{"crop_scale_min": 1, "encoder_patch_size": [4, 4], "encoder_widths": [80, 160, 320], "text_encoder_causal": true, "text_encoder_parallel_block": false}
Rows from block 5 of the image encoder of a small contrastive image-text model, named by matrix and row number. Rows with one number belong to one neuron. Each number is 128 + 24 x the weight over its row's rms, rounded and kept within 0 to 255. All counts start at 0. Numbers have three digits each.
After each neuron's rows are labels from the 100 images, of 14848, where the neuron reaches its highest value: "top examples" is what is common among them; "lies over" is the class under the peak. Only what is clearly more common there than usual is listed. The data: drawn branching plants. In brackets: how many of the 100.
# fc1: MLP up (encoder.blocks.5.mlp.fc1.weight, 480x160), inputs 0-159
# fc2: MLP down (encoder.blocks.5.mlp.fc2.weight, 160x480, transposed), outputs 0-159

fc1.428:141146123128144127149124150108184133120099173175102153103139103132148177108184091143108116114149097088096156140140117116123144100135108118149148130141115133142101163160146097126146146134133099139141125110099186104099101117102113123117101174107139124118115116117102112124157132113111138124113096168107146156113126156120115151108110136153128121127144129135112110156103110072182164073081161115131098101116113143152083159131114142090196129107090114130095115131141155131152151130126127
fc2.428:145125122140128123154144127165179179098147097120146131098102105123133117130129123108082113179114125148167124122094119163150105127129167113128142151110108132127164132124140124140107103135129132116149109097159140151124159108115132081090108169155129161132159082098084101121106151150126100165156167129142110112110200123114098119111132120097121152127179099111149140148140115123152124140115152179112125151203138122114113142157137110125089116133168116160142125129132108141120097150163088
top examples: night (69)
lies over: ground (59)

fc1.466:095118172131143118163197142127160118143095124118113155146109135121146124142129126109098119092121128114165104128131105099116140090142123143168114108088121161082122138196133149105126095147161086104116107136161149141145125104092103159120122118134127110172110115137119098151135142128129146144153147136131151155146119114116129130133123105119087117106109103146155133127103139183138100148162148175133104089119118081098111108134158155084138158157099103167123121121168127085169133172092116
fc2.466:109155107082099178135118173114148139119116064171166134136121142097137173102122126109123088123143112165124136106132061154116117118119121089134137140148130181136148143145132131128128154124134140145112144138125142121100122178152172093144129145071133138102122150134144120129131154152119124117096137169107146105130118129150130156118092108147153143173123108124114138155085143141124116151102185169113140100137105150080101096133114101107142130097136124138179093138158112104127101116145171
top examples: night (72); spreading (39)
lies over: wood (25)

fc1.330:158101109129158133127138113118168124154107123131112157144094116112131170138121149146134100115108110107105095150137128147106124088102152163117140059132107154121125092190130131166121157175129139101153129148112144094128146121097113136105133127090128082134096116162144118124091096115140157137091117166142125120119107159150159156114118102122087126124180123088114103112106117133082175138108158121143091110129155097143192119143149111084122126129095149089100103117146122141152161126110142
fc2.330:123111123146077119131110145140140166085135087142169133165139141118133164101102183164168123164167075131123147152095128123115107152126113143126128119130091140151131162101172129070125108124131154167113086153154150112147095135140167134139128153125078087145152128154114102155102150114161115110140150141160115126157111167165102094106150109100167149128127165130133141172105162132134115134151124137118120095142106138108139097168097156108122121130139156137097130140138147175121138122154134
top examples: two-way forks (70); leaning right (53)
lies over: ground (66)

fc1.410:089102141181126085120131145150102064159131155130129152119123153104165097112137128093111094126154110071137149111125126156138147142152128144135162114163112118138134132133148129077152139150182111131085127112142172129148137183108155134117114146109169090123115151153115125094083149159146184096130099139170122120114121112099122100161096091147135104122137120103123074135131141105126108111138156094131122132134133146125120123123145139110082115112067153159155168125131127121137133109116130
fc2.410:097113209131100142111137139136118143130102154137138126115123153131154118094136157140128136141102139156106123101180114110121133122136089106191099134126085132146116132141128135122131166135153136144118156140132137115098157107140117157121139149137117124080139133099105115116107117171118143111137119111158157160120125135085126135153137071128125126137106149103091113117166169147077168142101108112093154147104102157108091094098123119082142066093106110128138131110174110126165180137112157
top examples: two-way forks (70); autumn leaves (67); night (47)
lies over: foliage (32)

fc1.390:139096101121132101108117135108108117103114143124101140142140130128156123117135114137113101134140113146104111124151120146096111106157144117108153124153135113151131143118111160097093134165113152117094098151127171117119117126137134110111113127150155128119115182106093118092084165133138157143167083148124107107156131116130116140116149117108109121128151122141108128103111085113120062181111150076170133109109156180168126164113154142161137072113143108139119067117087127079144196126158134
fc2.390:120134159126146072093145125134156126095119110123121165096125164107152126107118185135083153167114115130155145131125113114108128157090148129142129108123147154174141119138121115108125139122121145060123172126133149156103127113136116142089139169149152124119103109161087090124158125184136119130157126111161123157202138160099113153121141148081152117116133137085127152140119129103107125143084120123105143164129105140117086127128114066097118126115103098159102132122110128120145138114089093
top examples: two-way forks (70); autumn leaves (46); wide (37)
lies over: ground (37)

fc1.469:132092115157125157141112132082150141118171140123090110085151123084140136142138110140140132123095094142112126179173109144108123118110103089175147136126077124125127106143102139116133117119101148107142111137106097141150164143158128122135115122132136152098096187150125117132129105111138131141113127134116090119094152171098135096127070134163097113098135131129152139088149101109134130162158117099186095153155172120129159125100109124158101180100121117153136097143133161093151160090124114
fc2.469:096156097094131151113150113161143151116135144113095161100167166116104145104148124140119148145166153126124123123136117166159170128113124111164161134101141158132149104135075136091148126093162130141148175105132112183114119083151120154128143117091138097137174133152120129156125130098099089170139134104136103118181164157123139120127099109142160098103124113104161131117154154122089115142134125110116116139141125144133125080136136104092186152127137141075086130117183143139131139114107134
top examples: night (42); autumn leaves (39)
lies over: foliage (27)

fc1.374:100131141127144126142105128177146138146147147141092142110166151101190146143157095129176112108107141090141135107156132118142140122147115125132125163083133117116102140159125122060182131115102113115124125139138141178126125109122139103134144122141104089143111077111133158151181151130106163106119113122137133110139086141094122151153133097121173093123157093142097129108081101154099120123113094176137149144148104157195136127130079135128119155131139159146124131122114129098096118137130158
fc2.374:122149140134151143135132130140156133154166115160140097144151130157081135152108106127102113146143133132126107092119109178130104107176157155081106124094097126143129149119113124148159171109150134133176106116121126120157178107109143106125095098133150167127131112128100114141138106113078140096123113132141161081093118094091114141149109117174144121187158163167157131124131125132143092121159097104107074115123122173122173130108135160111142104095105131124143100141080102110158127123148116
top examples: night (71)
lies over: ground (39)